A small multi-label audio tagger, trained from scratch.
Model: log mel input, activation gelu, width 192.
Training: soap at rate 0.0016, 9000 steps, batches of 128.
Rows from block 7, named by matrix and row number. Each number is 500 + 25 x the weight over its row's rms, rounded and kept within 0 to 999. All counts start at 0. Numbers have three digits each.
# pw1: conv module expand (GLU, value and gate stacked) (model.blocks.7.conv.pw1.weight, 384x192), inputs 96-191
pw1.25:507521541491493539541521496467512427481501535492521495478449504520507476469495477487510531516500477527491485515473481524505492471476484485524528489519475510464478520524493496482546510486445476522500470514545458532527488522521492502500531497511467490523523493491486494514497512494504520515
pw1.26:509482558521527517521482521481504489478486488512507488521452505528506500475497509488520537501452493495497500559487499468506461532519533472514503509479495478502490563497476502497488545520444496480527483534506493438483479505500491503516502494465475489523458472492497479484567544521469498494
pw1.27:525535546497478496484499470456504502538488530523526495532488488527499510450481522476464517485544523532430492482468478460529513470471500521513487524515517455470455482486477507480471481485502480487472493482483521468546509513492505492496496495504531522500510507507503543477478534510509495468
pw1.28:492466485424502507513532493493502494448477484511469505464503477528504499478475486501522496505542504522499513519495472487494515475515483519492525553520534485487489492492535492467483488542508491500435496502494515451525493508464509499499524516502536559473505498485581525475525501468468502488
pw1.29:460482513525519463501517484505510473501480459533513531468455511514494458500479521460576499491528476488426483503498501536498505510550498517530490460525498515509511533482511490498508502494475471505512477539459467475519474529492525484520496494488530509483496512493501487519500530463492535496
pw1.30:502491479519496489484488481495511508517560473488513466530501490486469533482509493486479509457525504465479448479541447527489522501483484470501490542528476485503455505465552483495470474476488498495457524454481504507485520488507526489502497493501471468474489493467457487527479511522502453457
pw1.31:530514544482493495519520491480502500490481531464486493515487490492492523497527495522512469534495518524511504540494490426538498429496484510477491463532502465461483473513543535477535486500547514531446471511502488486519471501513475492465448500500472514554506465501500490466495546522458493484
pw1.32:490541466475513511516496487508499508477510489501490515525501482480517508495476530523517477526493484553487464498484514482497548457487510526507435508475440492482485510509495517487521482461545511471479520517513515466508485514512515482465527512533479472538513484483500462485475510481493515475
pw1.33:463470525493466503500538489480531512533503548515483529531493526485490429454435481501523500525519518492492521491528509527517497474481480554513503468487565489495502497539510476523523491507502514525503512509456516557484484515472526472488497492488523522506498525515451503518482497565553526499
pw1.34:516490506490435470529471499530524505499502501514498519491508480520503513530509503514493538519513495478472514484485524502532498519481522483477507499493518496508502522512511496470515502497509470512549473494542448508517500519515525508560508544514479463502528492559489531486504493509481484551
pw1.35:466504516481484517441520535496497497521487476459467471498485493522485503526487515525496488522491505475498459448491435519525509482476488495509528513511533502465474473475509502515508458507558506532530519482507542515500516528508511473479492527473498509501545518561474499534529492482470497531
pw1.36:454520491487512512502489501494498529476515503516492510517511508522480505490509488523494460500493511533550492473476517490550488511481482544520513506508510526541481541492475491433486536488520506447524521450480478508482478481437527525470480478474503457475499504506508476521550514492496470520
pw1.37:489495496495488529517515511484510537530528519498483500465478513489487437487462492526520533511493505457533453536516530532496500499498533527480530474506531497458490488545455489503513507511498461504519527442508496524514508533490514504489478501486532463507485485504501515536510505570503495500
pw1.38:506495489444502531487502481571480510459519473491482482546489481513501485468474497494492506511530498487492488496502515480490459474519451498497491463483517481480509483517526518490495491531522487486532507520507467495530495505526526482516482483494512510518530534527507495519515520530505524483
pw1.39:527467454523529480474519513563517508478489475514484492481519543484537432456519497469522484496527488514499502487483497496476511492509495499481495458491511531481555555484503487491487446559479486497501518501481445479480494465527508467474481485493452489515475494509449472497497487518502494487
pw1.40:480511488502504515490464494494475487514502530491518502480525515526481472493482520501502520499501516518495541504519477537506532495520496536468498494519541509509542414561499508495517508459521521510511453474513537522545463519494480493517478482470488509522512533473521526508487484516540484491
pw1.41:519502516478488503524453499469538497508527508504518509517457471469522497505518481530462509536491476477501495532485476540479463461531497490476485523509483513472542471505546510517491518503477512535501452486474448476521516505497486565530486433529495552498460555452470496497508492490514538518
pw1.42:505504471468488489559543474506507510467470537453452473481541491517526518476547464517537476490458509505508478498489526547509489499479548494487484504517489518519457522488505497538554486519506504475521470498462500486487482531491543512454440466489493506503540493493485524455480434493506515481
pw1.43:471492468467522480539467507490489529512494498489467525516472504488543490563541486516491497493497516499475490543495484492517473528478491503503485449474450484485531472453482515525499486487524476526496524479490579495506487561474513493497501496446481496496491505508447512531500508491471441553
pw1.44:515484515524490509485526466456484477480508523520499497519448480565541512465492492513514491502472555567490498527525494463527471477495490505507460543535522507497560448505506536524527495499475564490480493476524468511506465533530511479489492486498500530525515532528510473482512476450494499469
pw1.45:473476462481513519520479523500503501518504499500493510487503470470517445535475507542483570488546504507506499486494493503540477525530510503480506443536525497477488514529510453500540509523498507533526479464488506524486519506531493535552467521463537491463443500511508526526470475550514499521
pw1.46:528512486458467528528503523479519477496526465492544470490494534488483472505507503487487495511542487501501516551499455447515517509555478484494514459515556489528502508520498535495479527536469509531474520513527514490571478428502512525532458478501481540498532494568512515505522485479505506454
pw1.47:518478478489520475526498544504517531528520559479494469521469509487496484513494481472514514506497517492494476537446478504504490507490506477502511492454493492515522521510473504530455479477495493539488493513525523511502504506548472519533458499514511451573440471522427514441519438569479498507
pw1.48:493513498519545500480513506545532528590479517501494479520483533518497514499489508450511501517452493484498465489492501510535488489525525534516536501484538502499500471507506502505514468566520488534481554545471509498531548482490533501499441488518506557533517511532495513454467516532517499476
pw1.49:515470471472463498499483497532502544479500440497474479566497512484502509491470487503509462524519543451481495479501513517468477510475488463504542552530525505498525488485500494475513468486459517468480554502530501465495534502475508490497479523489487479478474484548477485494471499510520533558
pw1.50:506492527548503452539538460510440513488525537539493519508497519479482515477493522533528491481551554481517497557505502515538503494499523522505480509479489502475535494481514527497531499538511435457494483459501493495509475484477475518507503501523509470486479454462513460494516522484529508529
pw1.51:508504471511541512461555539550525485491515478523465491519487497513489465494520471501484495485505527504479491494491512531489532555476498467482492501491493551452498483539492514531545476471462483497481502512531440535511571505524520511515495493472465471539478526510455500507491482543509463493
pw1.52:509514510502480518509521512496491509500546481479502510484549509489480471508476517527534508498533497538494466484523476524483544510517491526472475505508515535489487509487530460472545498450554498480522480481500518495508513488528538487489543490462488497490532484477578454515482496439494495498
pw1.53:514498513511491555528504474520528504526513514544555556456523508501554507521537496458531486499455486493469523502484522490527501525500455470510512519532496530484470505512519441546473445457472490488496464488540481470475472549463482490485491500534480484496587484501487492525522516523510511481
pw1.54:487510516493504506526512476537518514510503522504478529474473470457500436478513534556483516466536503529501472520523502505531503507468485458514492483527532512498467458513511518447497531495467486472510489474459490479516518467485485529470491508467489523497518544512446546510529494488541512486
pw1.55:540462487503544480473478464538499531519503472526490518557509488480484487542509490467494529491447484425488510511501476477514514514505511511548499493482528496458512489533518523514461496518523487485492492553463490464511511509524478470491504454526458492500498453520495508480449515463500496508
pw1.56:507511477554528556487538468496504511500500519483520439498505484491503516523486503473515540515466489475517496517510450524507468455504494487490519517498485470513453520471532474536526483497523527551473492456476504481508520529460500454502493500496500497507495459523482544524432501470505482484
pw1.57:492498518534435517468531509487525494481456509476453504502475519518473475503494502496539523494521501506485475513512475518501503470494524486498524495477520486510504493509422534490498473478513490503495516478533519509536503490454516486495496481497542498527497516507479512505519503508513530481
pw1.58:496463450479464549491494469497510506512547498472498482510492469478506480513475559520526504441483497463445504565500514507516485542537520473541454501472510508468542492501477465533500467481496466522489486508507461461510514499524497513513508521500476503458440484493483483487500444526511465496
pw1.59:462539515532523474463513479507500510499455543471502464499494490493496534495510471455524501420467489513497510497497457457484504480492510509519467534476501521532550549508498537505472472497483529494459483523499455487511481468488522485479537497535494519508507513513493494465504490463507513510
pw1.60:485535522496515498480486514484515508476487488503512508555488455542526481533497444494512529514498481498492511511492535483534504506504487521507495465531503476462503542554482502487505472504531490458526492471490485493498515520513507467509476492481465503557504512444509540487483509503510487492
pw1.61:474484483507477490548512500438483466480454508543497475513507526502482522498443513529558521500498497540534440500462527505486493484550492520502527549496466508475558522522476505518504507497498486478513506503503479519474469490482536483541490530532490486533494514497495446537537508482494501507
pw1.62:513509480522528523538532479521503449528504515531521563498475553461502470514479496506554462503517476432492516510486564512500492491493483517514483472485498513510477489543494484526542503556528497520503463488514478472546504503485485492465498518516512546477499467518506502469515479496513487491
pw1.63:486506446468515527526493522505487488503539529532506415550480500494477523518540495549495507462492474491464507510510463467535481561510488527504535474486463438473480503484508497529465513544459482496516508475477527454452522514492515541514520518482539538457508475523454526513496523494500528516
pw1.64:534496496517475500509464493474520479487511529467481500503511482522502516483545531520508513516520491495523513462536495509529567462511526520494511457470510512479485542517517497527504472482495510530502495477508516448453505461545477520486509463485508495521474513496492447521510509511463489493
pw1.65:512498476487476442498542520502493522478515482538503508521492524491484475503472526450515486535525527544532526547496490459490524472538520478510457470494519476467526485513467549487462508511479539537451529474508548498509541489502484511514475512511519482528498492504476534522503487528517527534
pw1.66:479530433509544528515521513515541519505488465458529534536499539445451521518484495490493504480484513484505514488504489492468499547542523477471485514502483511516507544499506504525526512459481527484536506518488490515492519464526491504483553509492484510520495524496484454494514468470528474491
pw1.67:522478498531499503544520492472503503495478508490501487519459478486522488486478507516527500463499504479484469552487494472522516528530514503487483555482522491511504586469497490487467551543443488493518505491517491479486498522478479515525486456503514514505472489530493520487521525550438489499
pw1.68:469434511480483495472512474471523485498503464541503520486465475517482467493455484522472513469493497478460526524505489507471480506500513499450470486506528495527511468497516531515516505507510476498513531464498479487525491553419473524529519510479488490514516486539525526488446502468518531548
pw1.69:506499506513480476532497502537476532532524472542483509541542513498455524474503462524501507463563511511501497488512515516510514501499542528486510503488567482494470523499491514510510530573504493510484505495484485505487502500478519530509537534474497500474546497527474517524501554528508483524
pw1.70:480510498535498487502519500489466470507492533493446501507528498521478497485486492523523456475519508477512463500539512514527514465476521568477514498514557509447512492487488503482506470490535467513496511437460499503488519520445549527497507489528491481509482500470497531483499509528492492471
pw1.71:501511483465488455510510478528478476477459522487534480449519514488506498463498529511500511517549452487528522495524491534512478507448420520511476493480437495511501462456487503492498519461502483502502469549502494487478491502483488509524556510522441498479518501457492441522482498486551499479
pw1.72:513515514495512510520514513503531518505461538499515514503498499480543534507517472445517488472513552528528491469474479493501467502506470470517466531516544520470480485524549511503565513485484482460493530449460472469490492509476520502475515488507509506484491504481499498475500532473509555472
pw1.73:478514483530475525486482565474505517482485504475517515542495488526523488519474492517485515471544456473533514530496516458513488530523513472486521487520495494508485502488495492497503581475471522488535470476500539471486508531465484488499453506482550494493514465514530522496524527503466469477
pw1.74:518486484526506490534506525516500538483492501535474529505465529488495480539517507477502470474538499464503529520561496502490497496498503477475503483483519506514527452490476502519526473476494493512528518496513518503481469518461514499485528433552485496467467491465509464504482493530497482518
pw1.75:475515545514493523476535491483499479499451492448456482505486509541487458528495517497505494482495556514492516527513529532495472497517510517498468490493563495489483463525481482462515513497519513477504526489464503513521508481478520540503486475523497485531527503465461547472553492527538514479
pw1.76:495473512536548500528503472494531514481486485506481512459512476472545478540528491507524483502469492499497515509505530494524516506483513457527495507510478484460445505479499470468478506501496456521480502488483522491517517475481433469486482467477512482505523462486536514477477472447448478493
pw1.77:493470479492451442503548506481517491500531489548566467505484496488488524486509497546503523490526510494529477565521470500535508489477486502535505517572487502466513489452465506520504470499457523525499496499499468477516504457495442501475504495526504480539544513485468492495504492501515507507
pw1.78:481489484487487512542509475486499451497510469519509533476485535474507520498454523540468511524553522473463511513488530515549536513531476502528496465542508504460500526519492470494491517522464466486504517480502501512500461535534490510524507490488503469465481452511510472556524510479512480475
pw1.79:532485508524479512478500504463495492469507513483509510459443468484451490485481504456536494527520534465509485466527483478477500500474528486471539502488479490473496489481494505486527499512485465529490511535502522518532513462519449531514556481540505529498482490502527485498495476493523482465
pw1.80:504489497458511471506538506499506469513544494494467506488512488503471488482517526486511499535471539477470479475481491493497498496478473517484477529540512518497539499481525502550521505488528533495516519476454524469543501521514506495540484503508469529521516507512478543467444475485459493478
pw1.81:505460457480522474523505469459502503471525484525491531518454549471526533513480527527475492515554502476486444495472517518579527497540492501518474447544485515451488520507497458471531523522475485454509511498483511464492504488517477536535472518494514481458486492489498481510486516468506483508
pw1.82:539480483490503479540515503542497484482496514479510536516470473470534455471493560446547530515514506471485497485504538516489490483500489534515534458487491524518526434510511500499468523519507515505519507528514459499517535507494479500516504476534484524476461476562496542491477515497506505494
pw1.83:502464481483518508498519499494537479528528465513547507434497500517502482489503483507550513513549458486466457497491526532482541449516485519487511475555493514478481477487469479532528537477471480516536484482487513484517508474520500521515495490525496496465515499471490548507461506521530514472
pw1.84:538506490488483511457498491446526470443485484485498510515516528508477511489522502500488480481466491493488507473544528512545502488505501521478461507523526526514459507483481472519497496455503466539514487460493543496439468535442538475484503475529499511498485468523477482507550462509464494474
pw1.85:491509531460482522530525469502503478503518500489541537492489467506535482530504509513510532482502506484483491526493443499484489477484444457472501473477474479516450493471480494554507471494504483493482480458502479488513470482484494493458482513529441480499487500464457500462476455483521523493
pw1.86:484517505532494474525480480506524488511516471477485471489472511466481471470512518467492525531509518510476460524472470453498512499511543454455450479546501494524495493491494490476514495511444476548447514508469524463543538508533489511500532511517495526488535476520499512494517529531485507512
pw1.87:514495486520499497466491484496506477484492507510468499533495514533457518508492539515494470490501523481515455478459522495479546531494497574528539514465500472516494545495488506482445514502501491492509493485514484521470507504478495508511506464513471459543465474522479502481556517553433495502
pw1.88:463555486511506552535499546468500507485486513439478454511531461476542527515498467517481471461481487506490503496498527474487522519531506534470500516519457484528490545508531496544511502529543532485489499497523499479490543489518527478505467507486522506504541536495550523499491510524469505497
pw1.89:514483444462516489534507478489494483488486440549525520498506498482504547520476530495494510525502477478499506520487518464489532500525480471492461516506450467497537473503520529510520500486443502527476506550518538479489500480513484498497526521494493504482540515507516494496487497400529522513
pw1.90:536522467535505473488490500529517539501526488523517513474517515472514538526513491489518464538495482459526499487528493482541496521508473463470484523489508479502499461458505518483486527495471518500500495535505527507477541540482457480520480547511504481500473462546522485448468480489525497462
pw1.91:516526503494441503483550488530480467463509481522519488497439528518516502487490537491487477512550477484482501545530500538486517502484485454508508535487526478568551499533475504474529485508479497505452503480453538549506525476530519492486523488552488485495499465518454488519459483512511514516
pw1.92:483490515505466520511485488498472491548486477531512493532449540522517504467518524448512486485510499501480524555497475492483508457520518460535495478549526497483530529550503522500510480513528510511491483558508506491461490488492507538551520488520491487452523496478526508514509518494480491541
pw1.93:511507458512526471532470545477532529529507482450492518482507513496507488498488490495492503533536543485518512502463514493509468572508490494503513487515500433488535505523498447481508514528512485574510524445480512511542511504490520529544507508476493518541455480474488486499485486545509507502
pw1.94:526490489523446490541509512514550539469509505543456513491490503472485513530498492495474520506490507516521502517506475538488507471501507501489476486513485475497530518504514499537478519485500486513480504514524484435525525505468458491513491494505494524538511509537454500493504475485527496532
pw1.95:486468516521500506557517518467473443527491510517499526517498497484509498462467504534496484488544546453507472494504499535528509508475525507546494465504500513490506490512503470484501509541513475489477498468500459511500477494468498521526471487489523471472477463469541489514494545530530511533
pw1.96:486493511458501532502467509512463487527500494484487489453506508504439525531530522539545474482528472461488446518465450487498506450497489506532513491498466473506487525480483522455530519495526537502482482533518496478484494515507526557496556509516515503519500542461504533471492460485486485451
pw1.97:480531488496519465480542466485439504522463471489476503525516467501469484496491495486447517475468467501487490477490495502516495480522501495481476493534544512534543465502467543532501517488537484510497467453507517524542525483499494467483518478470482515495472541465508508464548510528505477509
pw1.98:517500496518472508481509545516497508524517483541491501510511518469511483470472498464524497504494495496444515479501478482501463525537483455482523493482456512482576517497510520486532494539492512488490518475502490518481485464513468464522463522536513528458528499534506480505485551542540502569
pw1.99:494467553519524516494443509519497466519521489528537481485504525500514513482500468513476503450473494515498488505499515449498518523506505528536513512494475504536500495513483505493521490531483473498463503493456463444501487530547480529535509520529498480482514458505503524505578516485473447489
pw1.100:507493497446540498510472518517509533524497461503478521491513513505484476532482515471485531471512496508491506476489528445498528496500525493507514517515509495511498490560519452517486500497502498487496467485477487502465501531538505513519508475492539536502542505491520507498522489529491486505
pw1.101:498516504538518481509562502509483494496486478488539504479510524519526458490517503450487576483485520475499496529534486524521488507462459472511510485477500513473525527519470516547468456529493512552462548499517477492538514501502551505516500494553484530516529493447503442490507526515510512484
pw1.102:498545492446503482472445473527503487465508477461498467500502505507522534501507516451529494473468479567479503493533458466493492511507488510508520522469486480547498502485501533492493485474498506519468477534499511513498544464498492509505514517529514483502491515499487469499508485459544480496
pw1.103:539531487458500510497493460523549492479466495486485495511537482490501543540555439475490484530497443513474549480487482489482507530496477506498503530498496517559516501463521509533448483481473523514486476539478487529505458486527502482497515508523511534529523493515480516494514464469534517467
pw1.104:502502534475505506463513507519510523511503540476508473483521489537480511480504482492530493481455473497514508480502483493486510517506481427514469526500514505549491485510500536522484468477467523527506466508506452516526481487475509490497488482472499538491483519519522538459504469498501553492
pw1.105:492505477523473492468488517513515470521523513454477512530444513486489517463469497468499476471496498505473496479484457534478496485511484479526486508474548499476471493503474508533493441487550533504502539493498443510495536522486526522488472486538442519502524488529498525482474496507506513530
pw1.106:494505527537498567492503477499493484480489496533490455510497508537514500455499505474508531466485509530539474483483537501559479524484487486504521510497521500518491539532515534494498450555457490498472471553500472490524497520524514476463459527521526525496508517508489492471513541493498496453
pw1.107:461461488531534448484507510499484511510512477528516515499513493441501481509468476538499506518475510484515513466496475498531480548509505497506485496469487507511514544444523499511469496463535507518520503487517506504511469493517501516495525502462489472457464487462477505511500533516495536538
pw1.108:477550489477509488472492449527491510492501443499474509539464487496519481492512439498472504502508478504473514500469511529471527512526513438454474509503485544526504516504505485470501484496513496510520515485504468519581564453480501519481482484493476521459480533495495528466496524519528508479
pw1.109:476545478476500511512489486507496495508497523474523509481539478481499486511536540528494500481532493505525490516518499533525526503502436557451489474546492477489535532501505491520490529462493478485511509491495491495477485499484527517537529491493560517432484493503507483536540507518531527492
pw1.110:503501501510521500583501525464486478477510519531513485505428516461508492490498505531485540520531543490480501537521545482506487512493467515500483482496496509499504493508519478503484512497492495482501490515534461528503480486495507522546507495550481499486478465516462542476492467481506456456
pw1.111:576470508509453495467449504484479518505500530516501544499524504489482466521531502506488504478476480480477485498537455517530514487565482469509505469485517523505513484480452478507508512463481483480564524502483482558467484435517498501454500517472445482518480496474474470530531527511524491519
pw1.112:499509482488512487494468485457516482507522525522528506535541518509523496531446536464494450504493499519518477510521448464479511516477515501498496510517489481508502528515481517496522499487514548444504514487482502466512518549463549502500497443484476493511540523505527521472508465477519538455
pw1.113:534490477485505493512556538492470548470499470468481491514533499485454487485476491456503532492502463485484504482504487464506441534508482503471486487450476500475494508480516484450477535518482481505484515536522504482504523539493512448511514515495515514495488515516472500478505484485487553448
pw1.114:523488520525553490498508520516527500503492493516519514535531483475506497502509502483516492478499507512486462483502483525524497486507521477538529492520478510507529466478452536541448539445535508502470498518483506508465477505477485474489471516492476505509537506481491503444476488477520520477
pw1.115:479493516496502495448496554522491547495515502533468500500492506524488487538485522485522455497505527535500506497484511448522549475514517472523488497482527523468478498499501503492527538542496498496495483445487533502476491452496504540513488538486504491503506564487517507526496532574512519480
pw1.116:461491467497475457511492478497520526542510475542499494549499485518477489455530529464528517502536511511466490491478469459487517516537476521501526508458533532522525477483477516494534480484463491485481517517476534507488504475537471496487493490524523565481461501572475464538447510527506529499
pw1.117:516458530464490491517477492517502497514504502479537494479501504493493452434522485507528479521471483456479477511464504515514494522533522499488453519516550499481567526499522522513494510518571516509466508521490477513514511490500498502490514529517501500546512519475519452524473514473502492464
pw1.118:514490492504539496467487519505533516485529477463486538471471469518500469500488486506480515512448509476482471508520468501489495531476500471486530483455505493509517536526504469515474492518547517519492515482491493508527547460494532541535490489496491502504444465547476531514521541521452472514
pw1.119:514506532524492470529494504445460491468519508525484541490493520498510519522483534489500495526492489484538522510487486515544525483500488578539500498519517488498527545493509502465497511510482475476519508482494468468537482505529512513504521480527504459498497459453540519486513502506519507506
pw1.120:485509496492471518470508512502491492478490531488521443521506480551483533517540493452506495486471447474501528503495486488514486496493516491474443548475492487566502496498504530489471463523497511551497541522481479510540483513511499494493521510468523559516536499508502512517504463477490533475
pw1.121:499519513511499464507494488546495487525525473518528497506519521535484465506546556524494497484508526516493509515536512538516532514506535508483499540491544477487483483481518467454474463493488490469464504484493463527521542465481504508532507512510478506481560524481520503506503475494483519550
pw1.122:534516506503519546521513512476529472529519490506482499530511501506463511487519520520507509530518547547475522496471506494460476495524498539516497515546504528553493551558504470493509515473475468508518485505519466476448469523478531501557519430484482517494533503481526507487507527499514484503
pw1.123:472517487489504495472463532513525508547496485519495491485545512492511509513449516517521475504477475489547488474479472531475460507514526503472470490521527510465490498507490476518510486485478500454523495503515493475524454496490522509469490485507516532514520527480525503506478457493516468473
pw1.124:500492552555498528534505516483498504472490506505486488525469505502513502501503498491519499489497505469495473546481519481489492520520555487547501527454480433504478556503474506500447553527462501472465486523491501474509472530467480514472488454519509520524447459509482514468576516507484512499
pw1.125:492462539478475497497502462472461461456482492487523541507460476515485528502492497468516446488504516540512495499475515542519541478496500503506513522476475506477501498513474507476480517464459521406490473485489522527511505503510463475479491508505472519473469467503479520477513484444492481470
pw1.126:527479514563510510464491468505475498498490536509490543487519479482464460551509459520487487490522525532473476490490487490549498466460491544521483477468453456481495493517473535475476518502511489483460504471520448499508482505490515493491500485487513497530495459500509470515479534484483498520
pw1.127:488529502485544508491494496447476527501475479500469528506517524539489479519476500519470466488536462554506512513534462452493520464465477527520505527449492484501459502517483547474489551450511476492462482497541478508462482515513559434478510553500520511492507508480469526485535517530495476482
pw1.128:500537476499551521510526502491495534495497501499483480485480470527539451554480513467484501557452489501465499553480514536484499464492501485481510468499469447527524523481448462529519478488504501589484510484512518519499513499511506538468513478496486473526474522507506485516473492515526518549
pw1.129:452471526587460459488514451453491500486497502503528504538492501471503508519510506485507474460526522516514459472480494509490481497482556535531495482481565508491534504522486507486488449486545478460485483483510486550528451514460537472483491497500503542558537476484516518493513525552485506470
pw1.130:459513522461549481475530503468455491533537487474501461502488434524531419493508476493464467514480489530495511493476514500542521486482485482526501520490483456522476524574451520445496506484508503456482488479521485513492489519502471498470525524446469512515519539494477477473515523540511494490
pw1.131:464500511492544510496476497537507453506496516501490536520518528475457511472502511476478449526523489503514489505517511450505523509480479496488518454475539511488487547498516501508492483507503518486483505544498527546537523522460475514477521509504519498474521487506538521519533482493535496455
pw1.132:553505518483475494479468497558474473528470533489534499473482494504459475514517522489503534565521523487482497478474513551469507472510520483510495473536494540502482481508464528527501476510480502523517473507492451462509482470488512469472490538537503549527519519483566506551472465496532518463
pw1.133:516476515466509528498507511575505517503491537509507506493470530508516436488478517496529494515532483495490521575472508531485531541519521460502474492514509467487491471517537486464489490497433521519476487484497461473497505500511484502473476499506481489501486502511507527499532489475531505499
pw1.134:500508501499474542494526472511490501542492474491499506510536487478483520506507524495484483486526519526473499451492514546485503480471467491517508462523495513495502404524500478539578485456549524516493481517490490513534475477493518476470508490491491482505491512480498480501446484506540512471
pw1.135:567511486538476527436514508515487524502486508495488535517468483526530489492494515478468516478495475546500481483516511505470483527503498514510532513490524514551548507515451511470499496495479496471490471535516537511469507511517451466515493515503510490492530525467505509494546462508495495503
pw1.136:516471500500504482482505446484492492483501538529473516517504510491512510474477497457494440471500487475506533490504487485506493507507500535537486490456493483515506486500464495511476484491509485515486476460467493483550454502497454485470480484484507501485534541530498510508519529502502486502
pw1.137:515543533440504484468474520489496518519519490540531522508480497507505522502465520518489476490498503540481511504510504513524487467496484479489550487541461524524496476447502481515493527464487523476471487481461481516521504496463566472468509475490491538449534489489514543455477475439508510473
pw1.138:516515504479499489510490565501500497515495522485485505485518508512499468517530475538516542501504447484498504510500463511505431533525476497491502516566518517494486522520515492534534477542511513584503486504500522492538490500522511505490479522515450463515512490489496501503501490499522508518
pw1.139:539521503472470487464521471542499475522463470508450468501524493472472503508523516480503446488484468475523527504510520516480527465527453452499510490504489502492520521497503525508517523533494505485516560499522531475546506477465524521499537473496499484517496535479517489479481522477526555518
pw1.140:512511494496571464542499485459497469485495458523505579509501523499533533454511504492498458499519530515502507504516545517522492489450492505499446502543503546510510530522495486485539499525542497499473483506521506504496504476522516527485535512480509505476485488484517530494512468436498534513
pw1.141:513486456492495485504539525478455475543490525450504490525513512473513520520457546502474492517500517536506517485512473530477516440497501488498464510480518527494516505513511511508495513481519506513476529512528510507479502521494465512500462542501493551532449508454498501491504523511518501512
pw1.142:482480474527485540518495518522537501508487504517485465550538462514501495507501498516465505454482545509491538506523477491473520485515513497507466520535491530534498507506486496464476524518539474438502495507487448503418487461470535487464475467460494489486524525474518548508502484489537498514
pw1.143:501525523448545484503502543508473525494501547476516500549501498528521483505511485491522496508508512507529487468503548457494460497501496466478493487521492523527505548533515517440492516519514506463500503483449465519497495538512489537523494512455515517520502500483556520471507528500559486528
pw1.144:492457506514538512449481530513521528530491516489481525519485501489494479452532485524484553506501516504472512573525515496496531481506507570524483474479514467450449490535520517445533525506533501486546479474497514539516531554527542513485459512462506484518521467505533542517545527503475515483
pw1.145:491519485470490493483511510555499560522511498489515498484506487506487488508471536533474533449538530503531494529484497537512491500484514515495528516524532488473494480462535535542456489522515495470529511471479509519539516491512497527486515520502511518498509529541481491554487498542503514514
pw1.146:460485511494520525517462497532507534424493526510547474507527527555501529510452475476494489539492493527486526465492503500506487512493477537503507514502534464499487487533504515520488501519533502487515551526515509507563476503513484487532485493520504511525507513531508527514489488500485528492
pw1.147:470490540493508497546503519532508488523472517518484479514473520482493509498529532479499508549494497495506473485474507473479517506486516554481496510530495552485487509522479549502465529537489527467499523461486497515499537523475487479518499510476502509528500431478532504513479499532515482497
pw1.148:532524523491462492502497511490547488453469478500479500488500472524523516524518515498497529508490503466479495501532513491504518468516481511493547511467533550460499470473509505479527483459495517446485512443500532516514488446489514504470486452504485561514466506484509496502469512503498521469
pw1.149:520500485529525489488504525441542507519516473494517488469484536507491542507495507495493518507550493488496473494518527552480501513464476509521512535499484532490495492469494524510468502489503506475498537524460463478501526495541493468485504447509464468492492455523457515497464502481491482489
pw1.150:520512457495481493498497472477490499442532491515523464548563521460517528523511515490549510518524422499501525448531494490523514490522475465478522522566477493504495489501492465496484477492510512489470497528498464497485507477503497498518461527509475477475468499520523494506475491452466514520
pw1.151:499483480507508503499513511516489510506482511522497497528536520509490511514489502503577497483505511548494502453502498461522488457512512503557497545536465469518550500517514517460474463509450521497488512525517532473452483468513479517475506508502508514545537499484528505502514509451488522483
pw1.152:510552484501541538503496487504501515494498484554505525491495493499537514541514515514534521522518540516525499538440486451487506538511486474523486519519488518498468504534471535459474511520491454508480469509507504476488519522487495511487503497528509520490487501441518462468503512529502488520
pw1.153:489545523523494481525458542474484484451488497481532449484460524509520497498483499487481532509471502459492496525489478506499473507512524487512513514483509537460491491504541502481524473518494495513497468516518518503498526501509477497525501475538508507516461501480470477518514525476484492534
pw1.154:497495453461543491479511471531513534461490478435484521490468517481526455501548514468464491542509492534502487474503508488525510511493477445463519480479483464509500464494478522513441457499485518487534513496470500488509501501482474561469519514472477553486493500519523537505537475534502467517
pw1.155:507510482497465498486526527515530487470538467495491477464487496511480493511559495482509520517502477513504511495482462492484489524471502479495492471477526530460495493493483483506474504488508498518492485519455452511509538496493470565528473498511533508510436485532489498467502537563490486503
pw1.156:521530506505506526486527548491478507503500545508501561508502495529458506542465494512489507481535528503518533485470517484518475485517480524519489475514513487541490507541525526526543504519519458545538527505493524501492486512483502512522521530453506547522533488524542532492490525472505467506
pw1.157:473502501514507486528478528465513490497523498487498528515493495447535481489504517436468491510503502467548527489473504521534487486530478458461514473463499508528478478470505488451507499538475483459488478537470518543556523505488483500491490536480476500481485492542499519474502470492531492577
pw1.158:558522440513507478531497502533515504498471457494484509510480518493509514517511494494531481518464517441492490526470528492472492530512483486489469498474508489516495533500502539470475552455484488464493519464510491498502526509506496496488515481482488462472450498470500498487482514477516508491
pw1.159:460470506498497496458507497470495499513502481502529485506492536522514521525552499498468484480518528492470525536544507451500477485446542443452480541502510469467510458506556501495495496495497524522497512444503477441490501513483492523531481484528466498474483467453486517499522498468512482534
pw1.160:507475489504475517531480511457502487501525514532473487483486530482516485518476539554492525545537534464465471522457526539497495490466507540494491451518527524464491488493505475490513509540487505455512487442514538527522506514504497525499481505497515453519503486506451493528489551527478502475
pw1.161:509512533537487492563530459497475480516502507537469522503529516450499524477479480529513451494544533502484483536492513503497494481493502517527510488504464499487545505498508535478497535490535478460492502472495483468516447491475488501495449541543483456489482472513471494518505547501493493491